A small contrastive image-text model, trained from scratch.
Model: encoder norm rmsnorm, encoder activation star_relu, encoder patch size [2, 2], encoder widths [80, 160, 320, 640], text encoder norm rmsnorm.
Rows from block 2 of the text encoder of a small contrastive image-text model, named by matrix and row number. Rows with one number belong to one neuron. Each number is 128 + 32 x the weight over its row's rms, rounded and kept within 0 to 255. All counts start at 0. Numbers have three digits each. After the name is the row's rms in percent of the matrix's.
Before each neuron's rows are labels from the 100 texts, of 14848, where the neuron reaches its largest size: "fires on" is the input token at the peak. Only what is clearly more common there than usual is listed. The data: scattered letters and digits in many colours.
# gate: MLP gate (text_encoder.blocks.2.mlp.gate.weight, 1024x256), inputs 128-255
# fc1: MLP up (text_encoder.blocks.2.mlp.fc1.weight, 1024x256), inputs 128-255
# fc2: MLP down (text_encoder.blocks.2.mlp.fc2.weight, 256x1024, transposed), outputs 128-255

fires on: "purple"
gate.500 087:076120096082133095150159209129227168097055127139146109129091098117111119100080174164137131106133074166102186150125107150159124157177066149171118103089072070149134136187138145073085132132124109097180179078128142126120197100112121147160146108124160102148072189081127201092138154153123126080141136115091101101109148170122114131132178165156130111123088145128078128149122157145178123117078
fc1.500 089:131132098135150081143090123103115139126179105107091156146052154087149108083122132149129158164126086147099126178086185156106124092193107087128143133113154137099136119126111103103133095105125124079133135143177178093117115156139119124117142126088135091153054138141128171114108174129171154114125217159092080091157115115086172169131146200123138159162126192132107112115155134162078113068098
fc2.500 091:118086155155115106134134121097165141116137106176094101086158146113204094127126168065140152149110106150144103133083145129140151174126165165134080175097131135154133137130141129113078127062106126093172124162168128071223124090148129154089089089154103097145190173127131088097090149124072063114150144177179094072122137105122104147131179214153115141154157129090122089142142074087098166163086

fires on: "purple"
gate.318 095:067081136160161109128183097143068108104145119082094131153107091061144119090167150136150140150096119137097141172148168095118146143150133109138054129104128156130099167138140120093124118110163088134156170117107116150104070137104129123108060123116168149100150150125148134133129156173131081097065203162121099105178162187182117110143158163161137069111170104093124161139156095188174083120085
fc1.318 094:119158131154116193096152146097149109097091098124152121127119106166140135174083111131144156116131126058159124191095132101045130174104125094147159151131181104127101139100081116132140044203108125093146159162158121128205096066130154137165088106066149084144167190098125095083129148157179056118109118108046120120147123164101115120133117125102203088107068133170102202104135120173157118153165
fc2.318 089:140109134104161170119061116139148142138184186099122079144153153172133095150167125163082138142124119178123109116135153143062080082149117148168110108153122111113132129184098124111126153114141140115091182148116112174117126118115097160134209102101095149154104151164107204159113108088088142157145112066075110130122087048124126117110126142152091157158163121066119112061116124077137095054106

fires on: "8"; "5"; "9"
gate.397 103:153175145145105118136159149140139163138077163188096173121136140147156110170183089129153152112089146155088135167113046135075096107082142104137111132124093126103142142116072169161121149132121091145137125167137067170159104142103163125096212115136127117193124125099128129102162127165101149147159091122132114138116142161177119104165162110111152069153155139124130177102155132111140144088215
fc1.397 105:139182130162133113085112146108122148099129146134151159155185148061140106178173132095152079127137147105068097162137107108130086096099136118120086172095078127125123120139115150135120138142098140131085141115123049153114148146137121112072168081139173106141099062127114077152157151142162111164116147126124088150145117161158127064193144132104150159146118124136108147124183142118156140114186
fc2.397 111:112077092155088141167111058096106108120142085144126175158155124168129145095117162151192120180091098086065139188084134107141159104176145149098170119138167124098116129108162110171075141115157133160099069111225178079147153118155144118131152163193136136053114139114162128150121110105111146141113134085129107112138144114160070103165106116186152129115100079160131088050129129120157156165122

fires on: "f"
gate.369 103:118108136099106146088098141121175111107108153138162142117141134159115148153103147080141160062105103255120117114127147124136124080101102131035120151116087157150144090159180147104096089157060134114132086114161141133132111148136137097117123030205127175109123157143075076177174123128078158097132146162136103140108128104177179119123170139120119111121128188136092137117144143139117109104182
fc1.369 108:174149122112130141132139092155165154202100139127144144119111082160135162125146192114136077139181143129098091160105088137105085118091110147094110107127101120135150081133130153086088142157102167146135109088186125194123075159113125107136123140167153193133125111176087150169168138168147173094079242141179085101108062069111151145124134122147161144148077151101075103102163120162201096102134
fc2.369 104:102135120076113168131121115143138136113146111129197114139125124074173050134184126108082174139093195163138115149134148117118119146097173033210097155153095157139159177111167092106147141156121103135115115146168143159082207121162145167138130116122100128111158083108157135128104115090156144156128157087167151103105089105148204158116144108131084155084112142119122119124108189148054152104144

fires on: "8"; "blue"; "5"; "s"
gate.491 090:088079112112174155146118155125181146151188192143142113122167151150149124155103126125105149064135142141221127181158108095114136088132130175145093153062122113095173138218118186186122076124121118179133171121161127135091147171101092093070172114107110085148137139139122136098106079184141129165072118121128161078159152137115084090149144113113179111120162115182113141151179102092159086104117
fc1.491 096:122125106082055133146109173177157130147198091097186128094179119122148129140112157115130090109178140122112127076096134080106130130105152080100121073170167138121049115138125128095107137160100174112161103082186089167128197164126128150122095125142184135165123082109114124138095094121180113108150114130081126127118126110157170164153108137184090164173130157076154101182115136148109100095050
fc2.491 087:139096120082142109152146163146169131096101162092130150113050151110093111202162142164215102092122152124157134170112162142089138103143161143142095139074140113130132115135101121120167088088146105140080160135147126133104169208081105189122096096158182137147141105136141124062094121133109082102100124084128080129134129161069131142156112108153108100146057136162178174118101159105158166142204

fires on: "f"
gate.254 097:160155137081168175111153135104145110155150137108135089161147144079095165090147155143153096065154091175119148139124152143096139054041103082156166110139130187156128138124087115166135160140052172117186147075120127163140184118084145109152160058194177169104101114117114116129140138152159099074127194118108131108077151155136124165075110118124164101162136102145093107117097118082138137093203
fc1.254 102:102132127149144087131127132163104154101106144156192147150185201086074153135128139097133165087176083144142155216134187129143160099178172087135130110133227101122195121169213079142136133145167142089133167121091116115069191099175158114110071101118094213157116178148141102129099108098068147143094139108174116129160133159140098128093161150169100148078119115082193134145166148114112121119118
fc2.254 088:109123117089138115107180173126119164184159149118095149146124125131159134097157140135110101100107147148085129153135167152076098137104121145136208119098082108120157110142090155094145130109127085159125141075181172202171155147071096128139132164177155142157170165139153119050153084203104071102137096156095142082122120152153178099138115085108137131151163120082158139082142091155144081105144

fires on: "8"
gate.496 119:125154131143205149157149131064111116137163127152130054187122132151174148088091125119140137089109108162132156167099134151066170106163168114105152107107170152097169173095141099128093147094081094112072140149078114092100101106070142112122172147133164070120199186123200170159065129134112166076214121111138073144176110123101102136103106116151142093141141166128116111110131139109105141080157
fc1.496 114:097101118128154133117141098070171149084147131111111097149118129146150143150115130107149128107119173130137128097101122079098147197154165114187205033109120172089163164092164091131122110136103135124094160179120083100084105130128147163156197177115114079168193170172187158170058151098120096116171071149105156122111108110133122125121077114151173161115117112162044141169148104125132128143113
fc2.496 120:166131116138095106048137080117123139098103146128127153150138150163149067094137088133089104046087114152096146122137146133128177107130138086103092103125197125126161071166147185121136093153162078169144128164103117152108109121061117099105169152080118098127156137115154118122126158143093148136110147088152157094170108077153126064119111080124203087084170177130138167121097123121127121071062

fires on: "8"; "b"; "9"
gate.75 108:108180108133100124137134105111126125164123164154126099120112093074119097162103119062174122097162130099148095140057072162084196041126113078098096110069194147158139082171112140179135115139127128111142151153077090185184098159164093151145154096096192160103155117138121100103134117165137192100099139122178145113113078137068146064078144143153130110115118131199098100198167127129096109101097
fc1.75 094:153145110123137134166136114158123153126123133129081123150104071105162157164167122113158144076185150157122115136062125142144143116101124106117144122122132079112148136138096168136091177134144119138115161214131117152148155083133103195101106136137143112159089224137163142112132129123145141129140140163141153107196095114090117074149087135125118101119197078150151193097111106088089173084091
fc2.75 108:082124153090109109145068119124091121136105083096122124119116152131125146059133115161153145129111081143164100143180143170151130156222188158116162087183082161122109159087113135122126165166145121141153094097167145133117143140139166137101145164132119146182102086139159118185086092114148052149111094125139081179120135121089097147173150141106177192108099036143132066139119098099138110124092

fires on: "f"; "p"
gate.71 102:154125138122116177177095166144189169146175069160185130186096114167142061136117104098119120127134100177110145129116131182127083129134112201117096093131145108146200110136089157144130136161075130115112159112179175120162070138074147187088217122174159190110137102137105089163127146197132137128158165108162141091088119101137191116091127091147172148121118196120112159086116123127132066135170
fc1.71 105:119124056167117143163177133158206168085204127104138148162127092175132115081093127157097100104114101185090096106125138109119094094127104156099063134125105102120152148093097091099113140109091165138106171113129161216117113150090123169074192090196183176161110079148097077155072137144144140141095165125127084173143103090154129110114125059094133101202187169141086142133100138122198128124162
fc2.71 090:127166078134149094140142127085103137124097104122140121178176136131158094160164132139134145134091134159150092129056135095115128175121099120140128153192101123117149125150146162119101212135106087118139170066169148094104195113107137125141103112094116130102098174110239067179143169110127132139120101135133108133114109169176071105144096114169162094104155164184114078171123131074175080110191

fires on: "purple"
gate.576 102:132102106136092086099136144137095147096119120172143051165095148181129099162125144139130115071119157125101094092125181127070164112146164160091136113114041092143138104110133144139112145129082134107175064121132119134126188174084143088089058126146163122127173088102154112148164178134117125120185151123150105107170164128085142066184123091046154108170132128132182152096199133118114141077114
fc1.576 096:131137159097121145112134084140093111108109141064116114090104127096109093079143144146175122149081078056133199131099131154139118138111152126111164141092102150173158113158119141129115129110168106118165115142165064166128093133135110137084141119135112136080096048070113123092120189123110121140124144149097137150144159124141157166176150125165090110146127174062104130133106125034215105085106
fc2.576 096:061135090089200101148133119115201126138094107165134114197156098093152115111129131167149167132111147077109108158126157093146153157173071082155087112109156104182085178150122122082184133071094177132100152130139100149119161112160145143160159083105044103167145184169140122100154107166100125128136031137066145085091174137098140199113151176163057130072154081138126136138154118143177122147140

fires on: "z"; "3"
gate.603 093:162119135091077133147103130096113124139152084072154147121081108149147195139118161162182045121062104122142141111112163083165137139128181095135129147104104119116116141132154066120195069140095123089129115148118110166127123130131167065141106112076173157153090148118062145206112156156099135104135101112130131158170138174150101097080185134093152132138142143132133143135183067105168136139046
fc1.603 094:100094095119165128112126112091089156159108137164159112118137170099133149176164130132127116145131104097093137078161127161091098076159154130126132143087155161139120101105189148128109120046131059134144113090065069120100165119134127117080192098151177061063136168161175056100150148093167077160149066119137117145129109154169139138094115098128116145108106197137112147102125063174193094091202
fc2.603 092:164146155133086114174155109131137115091133098108106159093078083143166144102127130095173103144070141118111160182137138094096125135165124128133119134106205148134080139186131134133137110140079063095079158130167143144116138095156124139101120172141115121080074127169032191167105163112076099127166151094118094124161128134088133123219189106063120188162136121117180111118161136118167151128145

fires on: "z"; "3"
gate.412 098:136104130201071119131142104126163112153162132064110120117146072139131126137100126146179113054093104157086105159063112138156143149114104154133167128191158128136096120145096170156137102167174162126115088146133181179120092135047112118144131114088174150217150125136144124143080126117098132128157157186123104137147113118157106119073122121147067128098145133114132088109154159046159128200112
fc1.412 103:177141125108140110140179143114171093106151157113105133144152070103115112110143118185117136086197088084137110118116107101159103104148141117178036156085143136161147070115092196110146083145175159170195066090074165126141135151084132111170084127073111112114103179112152135086125113134135165101150099095144129098173118165145092143144133099158114106139160084162174098130117174141118107129164
fc2.412 098:103096120154153059106181159125142112151124122160148092130152117120120172133165118108104169182119171102161129112168139101115139168143137173103107135201093133156162147145136119137050073092147087115072142097106086154132120055166111124133143184209117165111138139113151082129097142113105153125118169095092103108117153061040182147128122118113163119167059116118128137139135112184110078129156

fires on: "z"
gate.270 093:186155159113105067104075115129129117068183134111130134203153155135122146166103176118133073169100131134110081121097186082127084141119176144113099128122130158119093134119100093109157101122155147117094161157161136125103046125135182079121115155126125120116136147138146129128098017108130107157152128130104119196160104081085130142092189157155098043177132045124170166076128099131148179179161
fc1.270 099:117109103167102161194120150149161166098117154116106093149132146088166144067104071095137137153022157156108149131140103140166083076177098109137125171231054133086087101139082118125123116075159097109120122059172116098146107168123120118110118058134134173116099067112086206120146159182127106132092123168122111109149104150148138101159142153101108130164123162145067112139146183136147108134169
fc2.270 093:154167106099121167126121125185152121155165162094180128167117083111169139138121223147108123143123024131173163179152133129167159171122148133164106126114181122124127082129111126157134163145069100128094181094156132160099111137114139117106118123127039120178141107219078100147092111079102163160163140136120163174077138148105150165097115091134090169165108142104128110129140133117173108058094

fires on: "f"; "v"; "4"
gate.687 097:103160141107110138144130177118163142127136091080153101154136106133095112131157163124072091187102107106181113094122110115068169117085085103103180131127092048178184152144132140102132115167091185124180149103095144135131087129180154118109088106158136147128102199125135085151082126187118071113137157113106118133121039140187118134166103134133174126221128105149081126119123134141185118165112
fc1.687 085:157096107135127108113092132174106096139171102141113108148113125127126097116094141136093178135121113164082103131116114139102149171136147144147140150091128197134098205139124100153053112159169115123147106148116120175099160140060106172109140124117103116083097140091147048135126136129102138132101077126105142163093140145091128106118144144155165142105106082098084115116108125110114117144125
fc2.687 090:136211158145086152135063073174133158098134117094072135074189148100077121115158112139125104073118073093103116104124153109138206099111112137050140115176154131056093131129112105105172155168097075117133125088183094168145090160189186081115084119072200118127144058172111110101093097139158139125120139159176141131150180121121143164139077129087125125137106144093151182138158116186149123089107

fires on: "f"
gate.543 088:104201107084159066108069108126130126080148188133122076104113168094120133156158189119171116139128145209139151149176136152107151126105112107143105063154125148086186130092081110109161102153115181150070138057140161099129156144150128067161136094157142129080156155103179086110134142181186162108135094097111102155102115098179106175115079133170070093203150161092156207134151065123208146132115
fc1.543 102:140142190131083105145142141166090110104173143101136107130122081136065133143086157093136156136158088129149125157103081065154061084168139167090190076166108199107135082128099142126073152168148166158163164115155085129128116124161158148050129175110084120170133133155057130143162101156128162114102144167133132078176100106157172157064139090132127082105123188142136121165102123045148145097101
fc2.543 094:087093147133140122114167134128113165114161105107161084109139125163088213078135146123199111165131139126158109158149094163168163169096115165166159171106122093186097145106115195130133118203142154173154125146055160113157154127140153121128106160145084133076134140105120160127183154100073137168098165145154185091108142192096099124107110157100145104126153172125077164116107131119149073130105